config.yaml
arch: "jasper"
model: "multi-label audio tagger"
dataset: "babble in 24 made-up languages, each with its own sounds, syllables and stress or tones, from a formant synthesiser"
train_examples: 39062
gain_aug_db: 6
n_mels: 64
hop_length: 160
input: "log_mel"
spec_augment: true
win_length: 400
norm: "batchnorm"
activation: "mish"
channel_attention: "se"
depths: [4, 7, 7]
kernel_size: 9
stem: "single"
widths: [96, 112, 144]
num_labels: 71
mixing: "mixup"
init: "kaiming_normal"
residual_init: "scaled_by_depth"
optimizer: "muon"
muon_scale: "match_rms_adamw"
lr: 0.0077
momentum: 0.95
nesterov: false
orthogonalizer: "newton_schulz_5"
adamw_lr_other_params: 0.0028
grad_clip: 3.0
steps: 8200
batch_size: 128
epochs: 26.9
lr_schedule: "linear"
final_lr_fraction: 0
warmup_steps: 820
weight_decay: 0.1
adamw_weight_decay_other_params: 0
Rows from block 11, named by matrix and row number. Rows with one number belong to one channel. Each number is 500 + 50 x the weight over its row's rms, rounded and kept within 0 to 999. All counts start at 0. Numbers have three digits each. After the name is the row's rms in percent of the matrix's.
# convs0: first width-9 conv, stride 2 (model.blocks.11.convs.0.weight, 144x112x9), inputs 110-111, a 9 kernel for each
# convs1: second width-9 conv (model.blocks.11.convs.1.weight, 144x144x9, transposed), outputs 110-120, a 9 kernel for each
convs0.34 103:539467532554578517596390474494460447444496545534535537
convs1.34 089:514506479481485520483466492527600556452388399455523517493436447472426433477449425430448502499462492520570471414433398430416372369437432589543524510517452553523458476465497501489514537531497462484520509563543544531546517499474497452469548537532457402408478447450498461459553482523465536575546516527
convs0.35 097:529460583511553442528455487478533509469462490548587517
convs1.35 118:511467482516521545497501483516496472523446495442465516516550529541497527568526530462461480523526572529530473565552454470456485479549511551539492465516530480492487525548543484510539496489499478504484604537489504572504513465502494470527551466421609515497511525488477501450481496519547588547464446509
convs0.36 101:459447468465438371425397421490431477562560515449491544
convs1.36 093:491486518547516502429467517505524547565511474463563443495491465455503448488465511548540511465479585553464489424454589460456499549539473583532505500540443392582572478514567562577567538530511491509488486467603556528492453515494533492577612525545526509535470510558457453561465597597550531553441482424
convs0.37 104:540506443422498519520544498460518553450431431547516503
convs1.37 096:549582552491544609558600598489482499492456434472447472526499519548617579555584584459426422444515470577481488563568554478523440487506515512612559577517548550532537474428495555537533515573543521462497439495449469581571503506542552502436446523497543467505523490484496471527490515490558656599556468470
convs0.38 099:491466459504419449543574592484462499492465445479541478
convs1.38 100:546517480517473460477525471461580500472498520531473516520479453419384423441469453531465428444519489543576521421486488494478537509518506529542590595557464471519437492495493396464529527602590546580542485436422453515536471529470468528515483470445431419414470561521493516537488480430441429433455422440
convs0.39 098:570516554482494447461440450454470475469498496493503446
convs1.39 114:467449472498486474433437462515535517496438438554522518475568562509474541535525492496491521484474472489527513480461373354403461428405404463450468491484502536476482479502524572488500497515520579505491481516496464452411528556578476402499563494454462463490500518485502537533518497508451444470470448521
convs0.40 100:542512483421477429484582489427495530489443378435535601
convs1.40 090:425452472394424500401463451541490482558532465496457423500491445532518529529569503503447434451442560471480562602554541511450472493567511510409454475473455439471434462581597489441455501456456488498504532552529528550552536530505449507533493455466489479450496513445434522491549532478530448504523503522
convs0.41 098:476449501531550575532552416501462403454409484500588512
convs1.41 098:431490523525440444390418438498489496438571579596575516479431430491449439500517508417444576525479472586483508469465481513525445527489471544559551538599454480535451428535560529456408458500494528495492477541512540540529564519501578550468477519516521532512572582555505557553364479498504532513502512558
convs0.42 103:450444477545637502542430398590378480475451456463529545
convs1.42 095:473526483488538407496419337498434471466530449487534561505463537572575524546563502480551507535558526427496548548530530540604438476525490474502451467520517449493503442435453456435478465463476389498549502484493551479514461498482479463423489463491464507510461490461438470429550553471535549439495486525
convs0.43 099:507485517487488575538489487486470489522491427409401419
convs1.43 111:523518535477473512542523490496494482534497463507505518467508523503563551557551568585544568552526452475491505495517513496573546499581569452490493436506528435472421438467449429495474467519566484531479462528523515516512472554533531495507490417442533510439479478487480447490501480478417467469431463622
convs0.44 097:481490424457489499414472440580588470422431526577551503
convs1.44 112:448469529523530455554486518561485492425381351443431473464432436453504462444509481522550572470522513525476512526520474553620488466557435461562429536424554476455499548485516609505561550493551508485529489519533596544468433439491498477466466452402497468557530573587534569506418497545504535517449489501
convs0.45 102:505516456550509427425456482511493512569537532455472501
convs1.45 116:472513512580548522500463527504488456458503480544521504448519547518542505470514503520485485489527540585562450451531519494485495481535486508489474532697554541545524554535495491461485446464440465451444483464476469484469559540523524516488476510570551529532609897868598487511491514506532634576495548523
convs0.46 102:421491510615511470442519401369424469449504514543474477
convs1.46 095:438443440432475429473495440559473480523464498532550557471413469516585553411439490526525514526541522537518555488517495436496485464518378526473563518545506472454446530528517483515595594542482496467466481506544512495468410434461446528478436499504479570509510491467479523522477563529575536585527483479
convs0.47 101:542462449397463391646491435488488577573567427446419436
convs1.47 087:461505520580500477507462422491461523529516544540565542439458423441480486514487472494523462574565569550491515519490497521428473500549481506509580554488551531518475578522523575485476498517537413458517538552548529482411453462464558590534512520405603569493525515508506536532547521520500508469434488486
convs0.48 105:532449474468470531487454480451492499472465471515508472
convs1.48 095:536532512508511533476481503448516572505472493481426455600585531424373370421494489512598527476371329436490481455507527576561517487540578586496511522481481496463532510531535551516553587543497468515582543456454387395527528496569583553553537544485540542500467522571551502489491463472482578611543508489
convs0.49 100:536463558537468519479578443407441481468470487498458486
convs1.49 091:447450428393446479464467428491487430441481510462514496522534443512520520502552595504542504461403440477515412506493482515592392436534461518525536459478498484558486495513583530440476496465500602516530597480476569593494498460512485405416539522525511469512461506458424504561487439459446367388376479514
convs0.50 104:464435543560544472564496446506488519499540531520493520
convs1.50 094:447405427469399421504470521463586543537506574588615494550512483500538437481593555480491425496528482492467499502487485500534562487534508428476416473480448473538455524455498523514591456462539544544483546538487558494516512501471521440452435439461467524482525528589452434549511523462507497532486486449
convs0.51 101:440493613632530389405466473517473492496544500512511476
convs1.51 090:483584471518416427420494457525593576515476420439559482457498505487479568465446466485516594566572541525478489566507632530514604512563487570565643593543452509495475508524482504519525506516542496492542570534551520570528440513461444510455479536545508537544427505534535528532495532519470566523466498507
convs0.52 100:598506506501473499425450584551549591475461465555525450
convs1.52 091:463492441457448451459493464441452556479504515574581564520471462370431392488515440514549540545469532518489476416451513483511571498522496499501584602570548480446524473510428567565519457427474506541465498522544507503472582540585492524538520515473477542456677725582540506494544506508565490513506549568
convs0.53 100:486497456489496513553569465470479436465423501536641482
convs1.53 094:491481490489410459488435448568545507494474476465499553512544521445514496470485445539530506505574539534519550548522444487462297432508468411449407434443449460473450531559540514588525542521531533581636590475538517498568433418472476545531490475532527456447495434462485478504541488521410428529441461433
convs0.54 100:508538437619373459506457537536605532409476458464522572
convs1.54 089:534599569468544480487491415444479442431476462490561487490519534525506490476511495420372471548612540465524603455466521468505546488486489514529400518509464485466493527472461477498441468574593528468494545541515508471485468475504379493517485485454594522493478510490523556504473413458467461467424467558
convs0.55 098:439605490516479423427460562521456482491471439487488477
convs1.55 097:544528497536457459361435479552499496431487545507434449516486463447487501489478479490507460506584615544414476500532514558491432543493497545472496524541543566435562585644519504579544553545531564557551478434490437489478453465449394582561492550561554500551517443484518568561494465478394505568577525553
convs0.56 097:525436478463515541549517464526486435471466460450460492
convs1.56 096:533490486524459508476432445447427443453504539498497484461481585671649618494487425463510514515527524539537508483537534555522435521603553407412526520489499439489474523563550591582595589607489524592557523513489511492468376409470470530516485452550546527509438539454478527507547535516479492460490438428
convs0.57 098:553434442417480499457486490622545523488546526456465479
convs1.57 097:503473513461462516519499484503553610545471485520441391566575546523428437475391487521537508473474506482438493440480525445503499508466465576510481484576545539478544546497516538565552509477486627494445496452400381424468533468398502446472562534497559532490481544484541534537508555535542532486385428518
convs0.58 099:514424447420415381416438418531502508580493545579686522
convs1.58 106:536558600471512566509515549486514552621660554519511538440505554444518552532535497540485472433471454532465505519520569477507426446493449561549508442515441498528550487506557531486504564550551494474556541551486444486504524550697546545499578608551521440479404463556498500439368424497424412575477420493
convs0.59 103:478432515454536569563497521493621580653580557511466443
convs1.59 094:531476506437518538463490554434479519489589641570607524514535515474517483511482525460505479486511423493531472491575497554476471539460480410478499508512428407458405512458453475577608475429590472554544473503499516544503454475494508498618549456520530469561617549454466457529411453447483540502438464457
convs0.60 099:581483501450459367463406488521624503533484505461475453
convs1.60 103:475528454493487488477478515558553633540500524524533503523472476547464476520473484487489401373402459451526518474425491514458437441404453434436509469408432467440457550476511541517489441532516461560538471514443440450475526560493556482451523413481492461498603593532506488498517470497546605548481596585
convs0.61 097:468450483503456515520488484458477507505533577542533493
convs1.61 095:502486371445461451536528551479485498497526526543535529541492491503518474492455481487574501329423554544509533467536546462485574532493521509437438473461556549540444556465492579610557566530456572549561574530598563549564477497460494471412515464475508487548550525457503537580517511469484490462434459429
convs0.62 098:534466555568511582606446445538587579534535549506482502
convs1.62 088:472520537391584511528554461506430418451466479505515467521474414468457431470485500530464439488505528498483524581522513469461527586484490483460481608563473584563494496505414472494519429454465545522458477479543569525609499516433440508622563499541525493513479445469518520485444431463414461542524441457
convs0.63 101:567470422499520481525537538493489512433482519476418502
convs1.63 104:479475457497469449494529530521506530512451418594568563532542552582543530475487564511518466482431512591555455583484512550592473440448544508537556643517602549537521473405481531572532563468523539456503518481565565522505528521584441723619533545624367463437534496458476495433502507536460456506486512521
convs0.64 101:577554444462411528482496515447472456468486410421460511
convs1.64 095:496465416477429462411460517432488457400421543574561526422446431463474578552551479541588591553508573487559526460456551457409421403459456448475502516486493468487495506486522505475489497544648531455481506463507566510526518562493563511473444395400517531548509409472520459466533550532540457421438477445
convs0.65 103:538500633592548418430422345541473462502525496483439435
convs1.65 101:498479492483455492512542441519496528448454460428457497550498498473448490478504535523533473500575392504562574451466420452494493456458399549559499574527440463457406519480471515553552563552484460508487575594552466452533517530563584615630597498476509502515492532535549531497478456403472458500520474498
convs0.66 104:495466524499486508558593522578517459541541540449480477
convs1.66 097:470504493465457519505515438521527555527535498511508465534552465453528537464490463463462499453563615512614591468486448429534510479479478514568520479417480523536481488518503528484503490532637480469542577520552552555577469555532575511442406492508537493488434462531522479443470495512501510523518532497
convs0.67 103:498628449375518534514513444484503477399456471511489453
convs1.67 092:513524517501446544592481505477408438448511455421485534463508513552522477475499524533650510491530567580475466562563514543498651645520547523481478491491550484524493468425421418291365392389405484452459503467388426399433425458487506495525455493481433470477605579557561474475391484527563482546512526466
convs0.68 101:473509511541555530529471464545526531536487513521495536
convs1.68 107:565550531460489455460521566522494498547465452494508534430439504473459489515524473498506534484401424472509565480500493481508492554476420448524502540567584489530516470478513503502458453460530564555529493492460449466508564502495550526461545474449464478503508548542442492510516521486453452346424527543
convs0.69 102:489466504600489483484583523543504513490525554515514513
convs1.69 104:588497544542514541565471558526505475587570421416431500538480428475479473582562506468439540498487431506487498402469505441406380443482424545549559543425458517482548474442433467495457530519495603542503555493395448491499487469525542588508501566558500487496494563512528508508523494449475494492532495487
convs0.70 100:451310266255392241350346500472470503588529490429421460
convs1.70 106:487530478494443536521477541497468522452550533601517446541521555541497484507500517538493501437442490538475457511499442422504499475506418474518476412436417407419530545493477449513543506483438558543497463413459536480530469448492477504486471548502488492544474509487482519519529527554593538462537501548
convs0.71 099:466483500534534534463433376589557465455512519522515557
convs1.71 094:409500536495507499533495566517510564532506523456465471503509510522523546546566564540551467535677572487488559492509560447440509551509529468420481478481451463476421465468534609498485515571537473540551501407446527470406531479456537588495518481500454499489459510500470431429495469433468494450425471504
convs0.72 099:595495496490469398478422536578582551522526563548498515
convs1.72 097:534553564573501460481566512581537510434425516574467539532469495445459539534455428541530458481446489394444571538487598495475514437431460550478588475524575555509582413462430516504383447490455512477463412480437519517510553578570541534515466566480581569553589544600623546467553583507523542516533492508
convs0.73 101:542535566500438531493485499509434496523532562548632594
convs1.73 091:555498482524532456431529596522582648651467472544550507585558634564552533481488498461549566501539604583550524473507557587539552541554473451497551409433469558559513451447503502495442438491506562550474497497592565604546548451421498575538475489497501512515554494455477546536491523544476465514417534494
convs0.74 099:406469474454330500447470492485500519574508446488463435
convs1.74 098:519510518455536510448442420622559607575463485474543471599590571547487493437430519450455433447464421463514580498557514417519543519458487479511441476505491452506460384462451504546515541516544564605572465461420439514498344503448421391419407462451559472531551534541487488520494468456490524554576484490
convs0.75 101:539587509504503465538513521450441466393444482511513485
convs1.75 116:483423489446400494440429453490497539455424424499557578439423485515486469499455458489485557509497453478538503497466396515516422576555516580550417442458473499485498391500508499423414505485440501517533535457420495515502518472472442392364442502536503445560516507496473535525501492475536496453546515462
convs0.76 098:421551505468542547456461451446505597571543482506583517
convs1.76 092:531478512486447470520447522560618542597596499512470503507524473432501478552527528447436453506490494405530534526497520496533451455498562491555539606483541468544441509470526473418430495487483497509462476452456456540605495530467467470425528403533593464506580596463534520560437455465501538507647596556
convs0.77 102:428467434510583465461482505441454387726516513392448488
convs1.77 105:431471441505406470517420489473438422480387500384419520450442482495506540471567568432565568532555569501560508365425387444499396486400455526505471471440464525471484612513659562475587588566576543536505556515483500535520518478475520507462529546542512503469460525500490424490461503427412496473451525526
convs0.78 100:522451532501621575437520502520530501481466462470492520
convs1.78 101:474480480502464489465526483512453477531545526489506493534490527508366354367486479434438491465325357427562392496508561472513510473491538428431451440441401479511424448449486519486434511618634487455512530498530568493493467480483455427455480492544471536522518485543525469495544504528526448401483510540
convs0.79 099:547556556556422379489536485504553535499441502500544482
convs1.79 094:508500470577555521487588539477432551553467484482581605453500410524547564501527531534522514514450478468452462475517455439446576553535594510496520467426441602570520475525646580629644512449541452513476473480441428502480446497534552472520524466529574517507470460494480484525478558481456393446538516503
convs0.80 102:444629528506604506501481549508519474447431574512563454
convs1.80 096:521463485468528533527547492487515533468535500469480507543481576655648572450553632485476480536492369430530556511541527519507571554538498499513469460443515460380463525623590499526566538515552503477552616600629569587585528506528544476554462518561511542473522550486515531547458478495503434449483548535
convs0.81 098:474472545443482447496458520550565487438486527571488495
convs1.81 093:486465517439441483432498472508498495548524438403385489545527488445430516503523479449390413397390432504442420512494496550499599487452399577603603551561570395480516563624553427531519551557504533473537547558533409468529447534542541522586501482527514539554512493503529455340523538479464417486502525548
convs0.82 100:406472426464458463519472556531494532483462485493487427
convs1.82 101:554492542511619579524551509467437452505457447474497478460469499521456495496455489469534598530491554539519466499423488519527540500506491499458514512466425536465525518514534523493580543429398472492512503513569528550546505507482495489555536535551531513537464462407555505500560589614571507495533503518
convs0.83 101:436401502421542522508459528426450531560533442438418501
convs1.83 097:445534490437454480477517423437476408395457429490459444549497507555480509489479511531442486438440566488524512542546552507474495455491503522476416461450378467425469450482577453375440485512518525459515622558480452494485471544423498476518478503466461481472468430468473522511523546557480549458540485421
convs0.84 098:527410483474523445495433432508571579520479512476494454
convs1.84 108:516455481468501530503511507512486500440470478468542521430450517420637564534478519457418407557642569435418467543534488431465501508515671463420499532540531432545545573494472454433456558516505460492551539490529502483471539480494481460532593511514514478495472471558480480582578483531472466440422503501
convs0.85 099:582591594474409431373518430508546557524483561512509457
convs1.85 091:539370371471467508470487572566547507378459472499487494494521446502487532491484492519446450490555487502441503508447464462505579564571581396473486558473440516525516543625560623515549500538546528546452437488500540501448520492493513457461485565553564524491639576504463549569524512542537518498516530442
convs0.86 101:487364475500582629565484476508508565568512502482448503
convs1.86 104:518519489490449518514496452520596553469532516528487582499514478447473507478534467500498498462422405453505484517584534488480558484509477538480435521544563545490517526554474521590511472523546572535539492475465473476530463496417285467477417399456493494467489502467463491469458490519571532509439475488
convs0.87 100:404396491487500446408467530489497489493478525486585498
convs1.87 093:517544517581571463596616613540536563562556497504546601479510527509523501513534432557577434492441557582558585485466568541456565541428407541503563494519537512463528485516567484554456440514475515458568613587585441478553506434444442528513450535517520505460443508543523511467502519493467500527507515524
convs0.88 099:524564556387429422488529459563570519488465569517496522
convs1.88 105:428475507491417544472562478471526516516412563526537575454514553523433416462450534500496533448458551605500472472474463534548436484572492507528523506420554511502490517533504465504472523518442529519503491473534515517523488464507529545461505566550530482496492500466534556444475546560501479551492503535
convs0.89 098:543500568454470476543544568511500469547532509450443488
convs1.89 114:464500515462486540472487458510489526576513497537504481480490472529427385421448494525507472570536447516497560422423493444427472499503507565493494541481504477484502563575523464524541493465506563516494430386466455493564448479457483500500476514479451505495508529443483566508481461424466471281388509457
convs0.90 101:554550461519440441526507566496495492418459421508485465
convs1.90 114:451455464487464398502435432469518579542502461419458508494508460443527508521520475461484499466550544514486541409463464493479520604538476522510550523447492458474424486485491489504454451468489506575563537572447470491570480458457456439287444462445549481482495501507559507533504461425481550477492510505
convs0.91 102:504550488496481582559539524490520554536488467488507557
convs1.91 094:465530589574496479482536500522470481516479466510550529470490540499544548502504439575565515480452406463467514441467495449471525477412509418446442414459502424424337369504506427449441531533529566536505459495482501504535464483456460489455439375390490529469480571553511520518541509494653589511482502570
convs0.92 102:530345594384403519521518463447434458405445439460444462
convs1.92 100:473404493468479455428401416510505491485442442529525549499463533550515513505452478539560529418523412437459460453422503581537489494521438476512551540469540562510494464496535477416421498449508517501516503539485494497449475446475512480455476520553483485532537507506566551481442495537513476506567472485
convs0.93 102:382504546596554523399523481544468466529573536467429471
convs1.93 096:500519499475479476479482430513470422527554545421593594581592559470519484592564521474507591582572494497484530492497485528455528503438380618514535610492485570563491354471506499531479460445448532564534474518400481565558578559516483496599574542519518507503624567502488582480515498533570639601525526435
convs0.94 100:476529501503448431452524467481552572642499477436501489
convs1.94 103:473505526443443451473488495527516558543437453536540502596558521539541475533571481420503542491491469480451537467542538581531510649612574540550547577554529496504474451396491492449614531525549567440418422530478500538544488469500499399464550470458500549493556586523457443523460461481510542514477522510
convs0.95 101:627529450416412429467513474464466477424439467517578552
convs1.95 090:531532449504489515450486504511517601572454411472460468547587537492386427459495554508466466496503441469567510399470526462488453515510548471446501427512491521539530525494470534513458424471472482536516527594534467508515468420431509482453423460568434442492421462411465509508535497457455411453519463457
convs0.96 101:465396491378440417480444360570703502446505598466436475
convs1.96 095:500418430452487468494509497552475435452544711567640533525590566459445471519517522522485426460441398479574599554505524585574647538453547438470477473407453463459439442506461551501523528408514521524481547589539527563560498474501534459516425478444545542501404467448489517503472508546469397434526517506
convs0.97 097:474481534484485489581570453577554544556485498472463552
convs1.97 100:522516522485473461488445537460486543525540461459439491463432458406407403477504451430493524422413527498498501475503510502489486441508500464506517512516520543457484547499502520477509515547493515507497428450461438486523538562580525492464465619533564502533570530428428467498482529536485500580522490514
convs0.98 099:523486545492476456450466407539529551485527676538630426
convs1.98 103:444428459458504560493472529504491494413478482531445480544473499607514509542572495489495484486509589526502496481483483512461465466503583488528412309400526500489506596567638551607589592529486564475522581478406458530585527524408433370451539497491499458436475458456516506441477499503506460529494447471
convs0.99 097:463490436437395456434436474535523534538559525502435458
convs1.99 109:540504515502479450461488427466503497521546522526432477555483438467458499501552562430432448389584711595511375535568507508560637523535546557547470523579585497521554514580549551505477521553552558477565517468462490559521452550491557536503566563540456517571566530522537542512536509477515433474519518551
convs0.100 106:498438502413497510537525474446497498565547545513459473
convs1.100 090:501610488536527540594449446569546537554598534467455550424491459455471470533490478591493429387416534559500553486440454504521442538489508402365466490487467509495473499473547492479526495508548547550513549578536594500505434452481518485495446455452494507516500476527562481424450528511411522479493509483
convs0.101 102:513697524496439606629801573528481461533523526493483448
convs1.101 098:534528525517445475516489482473457450470496571473475418500530484501555446516502457485504592543500484512492577433418458497443515525475501491399526493447507443502475471468504454459508570513559513484479467476435498525553499559547585515428548490442494602523529499562532512562528456430409465395492542442
convs0.102 095:510501445442448549491558495437430505515486465515562532
convs1.102 093:400457413421466485449441463454426449411398437436425493478577502505541579552604576430445511493420490484472421472467439477505507511576578611546559546459440490546529557547512497507511536502538463467470486447434470456467529536500499475503483468469484481496529579581582535520610545510497506589635469398
convs0.103 101:544482454353408348445431453534507438514475567494637474
convs1.103 094:473449492545474479416437498482488516634601470482501533537461498454545539540547505554485390515560557423423391453467463470530460442409382541572512480440564553551518514506590601512477494428425590622607486617598536553503516457467555556479494532483549545479514518526531503529545513491479511516436473405
convs0.104 100:498633461443432403370511530579534584525525468422513434
convs1.104 092:492507486491489495484507515438429552572541495551490572501487479531482485465482495485566557513529546532480474471500519552541468560575615555561507404495471517463506560524463527443470493486447535492442574589520589613547530494457503503599575594590503524503519537571519474463491500515515499480495502476
convs0.105 099:477475550500473422437507531499566586539571495470484484
convs1.105 096:498506535516503539472494477474475513554535556527576533538586574479458494496472421623613532511512458455548572559519544556516472506486567441484461370477490527489483406403500464481585567596545523600597576530533487550553475545524438487460471447440483536493557560524571489539432446508607572495429471484
convs0.106 100:453450544516593552577562563469446512474477480466511547
convs1.106 101:539596575563552532595518514590541446438477554495484518597487457517498463564488543470464602633523507475456455461459500623569475532529455595525563555454459529522487526658621530550490515582523576567635617536454455425427468522502525490520505466434547459455536548503503505548440367407444507497495461518
convs0.107 097:454444488585587490552591539426499551450476457494512527
convs1.107 098:550560450477444460480549535536528516424398384409436477513450362319277358438496480525458385343343435418499537554538505471484514511611556453460459416401419477531505462476460480482498483475493493573537511540492484509551597532516472410466516541514476424488490515540503497515519542453426469531441478534
convs0.108 099:516442461425440417390493540566542541539476452471497524
convs1.108 085:466505494562459439447517484570633521436502465489395487496519511467516563580589565552519412366400494500463512454466477527518600499542481518493447465441501509541531583525557555537547535564620569515523548506492521456432411393400418469531522531412576496494522520471519508470398459523476434528490571674
convs0.109 102:493474548544473446509492411544410379435515509537519504
convs1.109 108:603538498504514545555520522552542501508476504557506504452509492473534503585566470557536480470504479497464549578540534501490512477452462426507588511519421370513512455378456469498608615460419513504473491463415494438430481517480484485485481492441516499506539483517484550493551566501486474483460555543
convs0.110 102:524543502556510482513489502532534517523480547555491520
convs1.110 089:514527425495489384441463423445496507472580712578501542519523570574513425482516541564557533493457484483495520573448494558627523475531535440474498528472455514536425499440507536544442502525553534554476442467464485481459487528490438457464403440404485494456537537553539535520475470463502480453470472509
convs0.111 097:552545497476479532548545479452432482456495455515509510
convs1.111 112:496521509479473507521522516519495513566610647550506484561543507432351363435488529520461487531554491479485524625557575639552486507542525466463398443449491481480501501519561549497490502504525515490450398415453484433429458388423464491481500501476508453529538506487512512518550507509487504490520598598
convs0.112 102:478612565519428534554461441452492501518461461520543548
convs1.112 103:523525495535535496491516562458520576541533592491483507474533544477496504492428414455528488440457573450467515524524496557530505471510520437498620566534532543506535431448517470556502502471476503547497525499482504465534550505461426430410494470446497425735754688478494487540506544589658446494523475489
convs0.113 098:570792694724597516407488503464535520582528527470521499
convs1.113 115:500439490540538519495508485518450494572513484483499477526526511588518532553576601556525550520569542476549577512500446461476491436540469514477480450476560576556494500487509522573566533605575470495527543485390437488519437434465502511557548465463449489537530530527545504534486416486504530503402441454
convs0.114 096:583452452454467368405446375455462495433482398437438486
convs1.114 101:523514549524488464494469507568527575528445483572599538552464470506496516453500529527513488550491492407492520498572555590562584582516500518531536479586584593539516441459416526495500472529571515542473438379397472503550542464435465485462472476492486523464446541519526527462526465514646443372480500399
convs0.115 104:565583463421420567560576393466474511474483442480415485
convs1.115 093:553510525475479481508472472552458450529581526548482469461493482517501462491498467480431603542642528474514494500473523495541473562520536584533470412502512540475477502529514451486519563451532566514403381452482429450520507519462504459530535464521522544487538482491517532521428485479471516536558593539
convs0.116 097:523602567399468565513651548530477446475486509518513479
convs1.116 105:483478434445429471511502486533465409482567580496493533427519491478479545485481453552591523440526482406484557406412344512503458385525531439450476473504445401423429439420453508445492441516452502484480601539494500522498509486455435494542571551504457456464548476435413475465534599483524543519469413455
convs0.117 096:436516539480543439509517504499481474534517476509470498
convs1.117 098:484468511498438501455486507527535527446381439476510531550545523467430540507479450544561453509581580584528498419458498476524526467488514454452530537541511539474506582582484502637516482519547545567539530489449462531577490541546509426514459519542539541477490443535511467508537470421417375410449458416
convs0.118 096:441509466444489529477513499466426433443461453537507482
convs1.118 103:532538521477500491504560590543508563565505495426495470470439534620680588535495489502540482458488429472502577522505539625514474578617665478406478543481532638629534555530482515486509482459451444461447381422462512475503635610488492497561532546569497512459521549559506486485514523508468448443496485427
convs0.119 100:537534452516558560471535488486493502590624522545483456
convs1.119 104:530540603563519534432497538503498539537502488464547497518595537446459459458467500493458507517576527505438452545479584585626506475546463490495532485438481503470436477408396352443429456509455468480525530496505476463407509506495557580490435439511473489486428431488518467473462527564423459524497474549
convs0.120 100:414481528385522486545410460564467417413483802544574396
convs1.120 096:505454542569470508462512540531543599727653446468467495613557516432456503555517457450465468504472461588476503511454489458355521502484535547499451385481501523527538534487516537527541577513437578578546439432479507482540436451465590489514482507500424520509490466467478471523498498588634516492553501541
convs0.121 100:496490542374457371419406399530494491445466420420409484
convs1.121 088:448452459461507510474446537515576597545455420450448596476536476470510462507535536476540541400467521535515596499546530527497496450559476582533521509496504468514531472499557547533482452430379430468507476527478516495522445456532585576582514489483487521460414447523501478455534576519468508519551480503
convs0.122 099:489431489443408484485441465530520530537550468437446512
convs1.122 090:507413435521446455493445468463413456544578564476485501461486441458395400468533520487444447477451509441506527547599508528547463546590532474509491429500445504517537464502572554501489543532541620535441400394402515540507489466486455366451540466450480500522520523510498490542488507524490419428488527555
convs0.123 099:545522520558471471508490533488486510462448482427441425
convs1.123 125:451486476433451439450475465476483442453481484533484434485505527405406459475482477410474489544603620507500491526505498501522591547474519523495470449506494487457440462506533542570603546537600569489489465468414431488500481474472464425465497435467482546559512509515545519481456476509492454529513532566
convs0.124 102:462382456400436353422426385451499596543502458491531530
convs1.124 101:534501577559579496531515530452550465426433442507531490476537562473434449448497467495491527514545606607558561455446475486601391404504469480544542537579497589502512535535416485425436625438535529491500470461473423530528550525476418487536553577466528474421397402383414495498475472512504525465442495458
convs0.125 099:413436460576519432513414380419423458474495470464531568
convs1.125 089:482487476448456462469469464549525551581486480503540495504517575530539564510549552434464460449422481529469467528556630504545507519464488479588536510469513486429476529539531569600546510488475469546464387446487506544429435500502473537520495445458515522496491453422443473542571501555620603486436474502
convs0.126 098:523467497586505455535571516462491473474464590589564429
convs1.126 100:521461500524542546477506467473496586494517469534537617520461524561591565519517493499515535440522504452374356582503491544517548524487400425496426504461526543569492437511461563504442487502472498493506490545575515507491459452460477493539574491413468516490454479498506582617503466500476484515516428486
convs0.127 098:454514473494553511590527515490569548531485493480506447
convs1.127 110:495500468502525521547513487447522506489478526554512454532475408427416414495550587548537445397453560640472439570518554549556549510508582395465497517439500485480432602587516550534582579498486577498432491564566591528526414523509486518505476471531469423450468440525621604580612601608529510462478505491
convs0.128 100:473524502494524468505460482433475501517514463520530491
convs1.128 113:528589544537467457466424420502504537422371478453469506507511486523478517462525491470546534411438591553455397499548511477541508528590495541518526455395661511519533498553522540520534569548535506522510455489420451506478458532533634564530525524535558517510507615565490511505413475523540490488498499461
convs0.129 100:499400442530550494418608537374585548514457499577567449
convs1.129 088:521545463556506534523520525541487482540608486514417450426418510519497517472483486508504500423530578454515515518545553444538548439469450430481429483486468394358463479434470467537560541486447493514526493472482485514462479531545385506518447485481497524509531544541502538615533462451514458442425502492
convs0.130 102:543457512534521541484558528509461472432511596636690436
convs1.130 099:544446547488464516501531419507552446418429432509500514502542500435502471434452497509479561495487456422485528563601544509640556506562506466570507393440446441460397550526509531539564536507498508484518503449440447455509511553517412484440504498556524495509499475478520541555533448455457479395450553574
convs0.131 099:442415473358531404488458412597548578506499455513548526
convs1.131 092:480509488508502490502477552474418453448548557533473423497478499512525518576514520548542529484425476527569579551565509481451439460476447484475497517451508493484385555582501543505420482447455493508547511505492507507453492557592575584477503426453495529540516476433536531505465544503438406431381420437
convs0.132 100:567444495500562530528563472552498491535502515551536514
convs1.132 106:564498576460458482492568561484485448516530502490497467512487502484486461502566511503499540528523540471539543518602484552549538496480601526584465560475524518500421593511476429505549592577522485470510515471496485497506433442478539528453481528495544518455489504535569541533499540401448521507545476416
convs0.133 099:436411422386517504568451398494501454500489570497519448
convs1.133 089:576539598519533555458484528495515544591518504520562582514496546512509441440521502437465443519528413486444400501521500482503476470463520462514547580528590467499468502541543526507506449484585470550599565516473484491509541564548513548557530522525479492463381517503478504466544544567523505522453425488
convs0.134 100:504543486412479540551523506526472473475508481544502516
convs1.134 106:428438446460492483460449437529518482448477551509409426478475545526520528467504489564579511522481422490490545593557547629518443505476478422437456423386461433457485491412447476520441409453518459521592511575628558508510519589557488446467481498473465454450521463494537509463530551603583525521523533521
convs0.135 096:488520590579596589545561511469443493511528468507523508
convs1.135 093:488538493520513546512494449546518515518495542557507455508501448516498518525482458488487547537462473542559584532473558499383408461469496516522488583517500537463410476455428480451465484517580550568519476444483474447424478491471458529532417412454393447471454463486531447504474417423443404419410427391
convs0.136 099:460531513386423423452526369465530513532538526531466510
convs1.136 097:485480515517473458532541533514529554597557543507509514560588561461454444473424412464571561502555545539463483528595576415429553500457458582574531461411498468472509512472508569552520497525499570586525472540455521569596579607596499542443492574550512493491540534553501435430543570544482542482478529500